A small image flow-matching model, trained from scratch: activation relu.
Rows from expert 7 of block 2, named by matrix and row number. Rows with one number belong to one neuron. Each number is 128 + 24 x the weight over its row's rms, rounded and kept within 0 to 255. All counts start at 0. After the name is the row's rms in percent of the matrix's.
# up: expert up (model.blocks.2.mlp.up, 8x384x384), inputs 0-54
# down: expert down (model.blocks.2.mlp.down, 8x384x384, transposed), outputs 0-54
up.301 029 [113 122 127 122 130 144 109 119 157 107 100 114 154 134 132 109 172 139 132 127 147 151 119 172 158 134 124 148 117 128 158 124 122 127 164 132 156 105 169 119 123 156 144 100 116 142 117 123  93 110 134 177 139 112 121]
up.302 073 [135 115 133 169 133 122 161 135 156 118  95 158 124 125 134 131 170 119 152 173 114 145 130 113  96 105 121 117 139 156 126 132 126 135  95  98 139 164 143 162 136 111 152  85 147 131 113 167 141 120 138 177 157  80  88]
up.303 050 [133 181 125 110 125 124 133  98 159 134 115 127 119 127 111 126 139 132 146 160 103 128 110  87 174 135 132 135 122 101 129 160 126 127 136 118 112 119 159 117 145 158 134 126 135 144 133 124 104 174 132  34  95 168 117]
up.304 119 [136 138 105 109 149 115 128 108 109 151 138 111 146 149 166 125 110 138  99 121 122 122 110 144 122 142 148 100 120 109  73 166 124 134 121 131 163 163  83 120 125 144 102 102 117  87 111 159  65 115 140  85 130 157 126]
up.305 050 [151 168 132 119 150 137 144 142  84 133 134 133 100 161 157 145 143 177 177 110 168 109 131 146 161 103 133 115 123  96 142 108 118 121 133 155 106 137 127 176  96 131 114 133 147 133 142 122 136 112 151 114 179  99 131]
up.306 113 [120 138 145 135 145 108 134 176 157  99 126 102 141 122 140 159 108 146 127 170 101 156 163 106 162 132 117 158 145 134 109 136 137 107  87 138 125 122 116 160 126 116 127  63 178 155 160 100 171 148 135 152 120 123 154]
up.307 115 [138  96 122 118 130 147 134 155 135 139 141 114 161 142 155 146 113 127 105 112 152 114 130 185 160 155 144 144 142 177 117 140 129 124 135 129 132 100  88 126 149 135  93  88 106 135 127 142 109  99 106  85 131  98 163]
up.308 118 [131 133 113 141 130 115 144 115 132 166 139 161 123 159 129 102 145 127 128  58  95 158 136 157 130 123 136 137 123 124 136 182 132 106 136 118 103 170 109  98 122 107 128 113 119 126 122 109  68 164 106 113  77 122 126]
up.309 091 [136 101  96 142 114 153 117 191 122 132  94 180 147 183 130 132 177 141 108 105 113 132  85 120 126 141 160 143 125 141 148 133 108 109 159 128 129 133 123 107 176 111 119 110 115 132 127 141  88 181 144 107 119 116 142]
up.310 131 [123 121 132 107 127 135  99 123 129 133  77 112 118 118 128  60 115 114 131 176 136 138 140 175 122 103 139 144 116 162 118 110 111 131 137 171 126 137 121  69 136 106  89 143 132 141 132 164 109 129 132  96 153 113 129]
up.311 055 [171 111 128 141 112 123 105 131  89 104 165 152 134 123 128 117 130 123 105 133 106 115 129 125  75 130 146 123 137 155 159 102 115 153  94 159 117 171 121 119 148 130 133 148 154 121 119 115 163  97 135 103 167 123 100]
up.312 119 [115 118 106 129 159 160 135 154 147 138  76 179 150 153 126 119 101 116 138 109 150  58 134 156 116 106  98 160 123 142 132 125  99 120 133 127 138 142 158 114 144 105 133  82 142 122 150  82 150 192 118 140 122 130 136]
up.313 134 [130 114 129 145 121 143 118 114 161 145 163 143 135 126 131  82 114 126 151 117 165 117 154 141 124 107  71 145 122 150 137  93 153 125 133 141 116 127 128 116 151 123 110 120 134 146 165 133  95 119 130  84 106 145 177]
up.314 097 [109 165 150 134 113 102  99 144 109 192  91 147 119 131 146  82 157 182 153 159 124  98 104 141 149 103 136 141 123 105 144 135 153 113 122 143 134 158 139 161 145 168 134 108 126 140 165 168 168 207  84  98 124 109 124]
up.315 084 [121 110 137 176 169  99 132 118 118 157 111 140 133 121 137 182 125 113  94  93 145 162 141 130 141 137 189 126 114 115 172 127 139 121 139 102 114 123 141 112 132 127 131 146 124 145 122 107  92 120 113 127  63 113 103]
up.316 120 [135 166 146 144 113 110 127 159 137 114 137  98 139  93  93 104 114 150 148  80 136 122 128 103 128 146 116 153 133 113 116 117 106 123 133 137  93 153 119 161 136 138 113 152  73 141 108 119 113 151 113 127 169 121 131]
up.317 117 [124 152 137 151 120 129 126 116 131 105  80 133 116 122 162  85  72 107 107 165 140 155 144  98 219 142 124 149 142 110 125 131 147 118 133 149 130 110 171 113 134 139 134  85 127  96 126 120 146 139 144 190 117 131 135]
up.318 115 [121 175 133 122 128 126 118  68 110 155 144 113 126 108 112 150 136 125 113 152 115  86 123 127 136 127 166 104 132 101 128 143 109 124 115  94 120 144 149 142 133 135 146 104 117 144 120  77 125 131  77  96 119 122  83]
up.319 084 [134  71 137 121  99 150 126 116 114  64 156 105 123 127 140 108 109 134  84 147 186 139 136 114 124 159 135 151 149 144 149 105  92 137 128 158 121 119 164 140 144 150 123 138 120  95  99 144 149 114 145 109 150 158 113]
up.320 130 [125 166 135 112 143 114 122 138 174 146 170  99 113  97 121 109 147 132 121 163  82 161 111  89 130 150 146 132 138 124 133 121 126 117 120 145 101 141 125 127 151 120 141 157 167 101 105 118 115 142 159 137 124 151 122]
up.321 086 [139 121 111  97 188 153 158 130 125  99 118 132 114 103 114 103 176 138 135 154 120 140 152 117 109 120 168 105 134 132 132  80 150 147 146 118 124 122 145 119 152 134 129 169 134 133 121 119 167 131 118  81 112 101 156]
up.322 084 [122  90 110 117 140 129 142 125 119 135 145 126 129 170 148  98 179 101  92 146 146 131  99 103 181 113 100 125 125 124 131 139 120 142 104 100 140 116 158 125 135 156  92 152 150 123 152  81 114 193 123 114 155 125 109]
up.323 025 [147 122 147  73 138 129 133 160 163 121  73  97 141  99 151 102 136 122 105 152 145 154 133 173 107 115 143 106 137 136 112 115 108  93 147 126 126 152 155 122 148 114 170  93 153 153  84 135 127 137 130 101 158 136 121]
up.324 060 [145  94 113 167  99 124 117 136 149 109 141 117 120 131 129 167 124  98  74  73 151  94 108 106 117 138 107 128 160 105 122 123 128 128 182 109  98 128 120 115 139 120 132 106 110 138 127 100 118  94 148 131  87 125 157]
up.325 100 [112 118 155 134 131 125 140 148 145 170 120 122 133 132 123 150  98 146 124 110 134 135 117  87  93 101 150 115 153 103 151 172 116 115  96 120 146 104  99 132 147 146 124 140 111 154 134 134  88 127 132 134 101 136  93]
up.326 073 [136 154 148 144 105 164 117  92 110 158 163 125 155  72 118 109  95 139 136 163  84 122 150 186 106 123 127 134 148 116 126 156 110 148 110 173 133 115 142 154 142 112 113  90 122  94 104 156 129 125 136 158 127 145 119]
up.327 109 [137 115 107 139 119 116 128 155 130 114 139  91 125 160 145 160 115 134 158 130  87 128 135  82 121 168 131 115 138 133 143  63 156 138 157 137 122 138 127 132 142 117 137 110 115 133 135 149 169 110 152 105 125  65 176]
up.328 100 [120  97 140 132 136 118 127 141 144 177 164 167 135 170 113 134 127 114 114 138 123 137 129 186  96 133 144 166 129 140  89 117 111 141 154  97 127  83 107 101 132 126 145 163 156 126 175 137 140 112 112 140 136 144 118]
up.329 108 [113 143 142 120 100 132 101  90 153  68 143 161 127  82 119 123 143 135 160  94  83 120  95  81 118 118 116  97 139 144 107 116 159 127 134 137 144 117 155 126 112 109 124  56 147 148 113 141 147 118 123 151 167 103  93]
down.301 028 [183 136 154 118 107 112  88 121 151 107 111 142 100 171 109 123 145  90  92 108 100 126 133 122 126 122 151 100 141 128 136  85  99  90 120 125 115 118 137 112 133 107 168 117 117 141 129 149 112 141 123 111 149  76 211]
down.302 081 [123  92 116 110 167 116 148 162 117 123 132 168 128 117 114 103 124 118 128  92 111 133 139 111 106 136 138  77 114 172 135 127 152  91 100 127  90 143 121 103 139 165 140 155 127 108 117 136 152 108 126 101 108 122  71]
down.303 061 [115 106  96 105 101  96 108 129 173 134 108 109 132 111 122 150 128 124 114 140 155 107 124 133 154 157 111 146 121 104 101 106 180 153 147 141 142  69 140 130 125 127 117  99 120 121 102 127  92 111 130 101 130 157 161]
down.304 114 [128 136  90 141 150 127 112 152 109 172 120 128 135 154 125 148 136 195 145  95 157 104 104 131 104 156 100 158 120 134  94 149 162 122 134 140 111 150 139 116 120 151 152 128  76 111 102 141  60 142  92 102 122 148 163]
down.305 059 [122 121 116 143 126 141 119 168  94 121  83 163 135  97 140  96 126 184 133 164 159 168 118 121 136 147 100 122 123 151 146 137 115 106  86 149 118 101 138 141 135 152 109 119 101  96 151 110 112 124 163  93 162  99 142]
down.306 108 [122 109 141 112 139 117 149 142 122 140 115  97 129 148 137 144 124 176 154 124 143 120 128 126 136 163 135  64 128 146 115 131  75 205 147 145 157 123 131 117 128 129 150 180 126 101 138 141  80 173 136  86 102 107 155]
down.307 111 [106 136 118 114 161 124 141 145 120 150 116 129 149 149 134  91 112 118 121 128 155 111 104 115 191 134 124 132 129 119 142 139 130 142 125 134 112  60 111 117 134 133 157 159 158 120  98 133  99 174 164 177 121 131 126]
down.308 099 [108 117 158 114 103 112 124 106 165  75  94 128 121 179 140 200 120 103 135 139 126 191 128 152 132 111 119 178 136 129 151 114 118 199  63 149  94 125 143  96 133 117 122 140 173 129 114 108  80 100 119 131 113  71 104]
down.309 093 [117  97 108 138 152 160 101 166 136 163 107  55 114 152 126 109 110 124  42 116 106 113 135 152  98 165 130 156 124 183 127 142 101 115 144 122 134 121 117  92 128 123 155 134 102 167 175 125  79  94  86 210 116 120 147]
down.310 122 [168 111 123 143 128 161 121 131 178 126 134 122 150 129 125 108  98  99 113 167  99 155 145 139 116 127 107 116 114 109 165 121 134 138 106 139 146 165 138 146 139 153 111 109 141 137 139 140 139 107 136  92 148 105  93]
down.311 058 [151 102 119  89 137 115 119 100 129 146 155 110 105 108 120  81 112 145 103  86 122 127 152 117 122  99 118  94 115 151 100 121  93 137 125 143 144  79 106 153 129 138 144  94  76 126 124 133 151 107 116 132 147 133 113]
down.312 105 [102 144 127 169 150 133 132 143 145 147 166 138 142 162 127 110 113 127 128 125 148  91 104  73 157 101 108 140 132 137  89 139 137 140 139 127 157  99 138 153 114  75 113 135 106 164 146 133 149 116 102 142 128 123 162]
down.313 117 [118 151  99 109 149  97 150 115 138 128 151 109 140 104 129 129 151  92 156 148 132 174 124 134 129 115 112 190 141 136 139 173  99  95 154 134 171 115 133 110 140 153 131 152 122 152  95 147 130 104 111 186 131 139 157]
down.314 097 [158 135 107 102 106 176  97  99 146 141  92 146 143 121 131 117 155 126 110 141 106 163 157  85 132 108 102 115 121 129 126  93 150 128 107 105 151 108 132  85 128 110 136 102 175 126 139 143 130  94 130 121 103 102 148]
down.315 090 [157 106 145 150 136 144  99 118 122  89 109 125 140 148 133 105 129 121 165 144 142 160 117 133 135 126 141 120 128 144 128 144 153 128 125 111 134 155 105 130 131  86 102 107 112 110  99 128 181 122 128 112 102 125 141]
down.316 135 [ 94 122 132  74 100 116  89 172 131 179 142 116 125 132 123 128 123 152 106 123 116 121 145 165 147 106 188 135 129 150 111 140 147 127 169 129 158  56 105  82 122 167 147 128 130 170 105 135 120 153 128 143 136 127 138]
down.317 111 [150 175 113  96 127 118 137 116 102 159 134  94 140 107 119 149 113 127 132 144 183 138 139 133  81 163 149 165 139 106  96 144  84  96 144 137 145  76 109 132 115 113 128 108  95 136 135 116 106 119 124  93 130 120 133]
down.318 113 [ 96 125  94  99  98 128  94 141 127  76 157  66 123 111 129 132 155 112 156 133 127 126 108 158 141 131 122  87 126 145 115 154 125 116 123 108 154 115 109 134 131 103  93 115 149 113 108  99 150 160 131 117 126 149  69]
down.319 086 [119 151 117 126 127 125 151 131 131 101 175  90 107  93 129 153 127 152 134 114 126 113 107 123 143 122 145 133 133 140 140 125 100 134 132 147 148 117 107 137 136 121 146 120 173 139 146 154 118 109 118 121 166 151 158]
down.320 135 [125 111 130 136 129 157 114  82 155 122 108 140 136 102 138 143 147 151 116 165 172 155 162  86 169 126 173 151 138 147 125 126 125 139 115 126 154 104 110 109 136 138 109 107 105  81  89 114 127  97  91  84 114 177 148]
down.321 096 [179 120 140  84 163 104 108 101 156 137 146 161 133 100 119 129 122 106 121 121 113 158 124 104 113 119 103  93 140 112 170 133  87 128 108 135 113 133 129  54 131 134 137 147 132 108 133 114 124 105 137 157 125 155  87]
down.322 091 [105 118 137 127 127 147 101 184 161 136 115 162  93 120 118 106 123 118 112 127 168 114 111 107 108 122 124 144 115 117 101 161 141 117 141 110  87 146 114 118 127 114 149 147 119  80 139 133 132 126 150 134 116 131 104]
down.323 028 [163 124 128 142 144 103 131 113 149 132 144 131 148 118 115 128 144 152 105 131 112 147 126 158 203 121 113 150 134 114 147 126 137 115  60  98 136  94 105 130 137 134  69 136 153 128 101 135 171 173 113 134 141 145 133]
down.324 066 [147 116 126 136 156 142 147 160 138 145 108 138 110 141 136 140 125 132 150 128  90 114 116 170 195 171 144 157 131 145 140 126 134 142 158 149 139 166 128 115 100 106  84 156 114 145 111 168 163 155 146 133 132 168 129]
down.325 100 [118 142 183 167 128 117 131 103 143 113 104  81 105 106 131  87 159 118  87  99 111 181 170 147 149 158 123 126 133 126 155 104 143 112  94 116 124 142 130 131 124 139 137 112 182 159 135  69 112 133 122 130 107 136 147]
down.326 085 [130 200 118  87 129 132 122  73 129 132 149 183 148 129 124 136 122 130 145 119 149 109 111 101 105 126 167 148 138 143 104 112  94 136 135 117 142 169 125  97 122 131 138 125 134  80 132 160 123 125  98 132 106 133 190]
down.327 110 [132 144 110 149 102 108 138 107 148 137 133 115 142 130 129 166 118 111 101 110 120 118 125 145 196 162 151 116 125 146 138 174  94  97 141  95 122 185 109 120 134 111  99 139 133 131 104 112  86 127 114 138 131  73 120]
down.328 104 [147 132  94 104 120 160 118 112 163 144 131 175 115 113 125 102 118 140 158  98 115 101 133 164  55 113 116 155 125 137 159 171 154 136 120 127 141 137 112 166 127 101 113 132 131 127 152 157 136  91 130 147 132 111 120]
down.329 103 [169 153 124 176 123  84 112  95 123 141  98 143 125 112 119 123 116  90 197 155  96 137 149 101 160 122 152 105 126  75 168 143  84 125 166 130 143 120 143  75 129 105 125 189 162 150 105 106 160 117 129 155 139 138 113]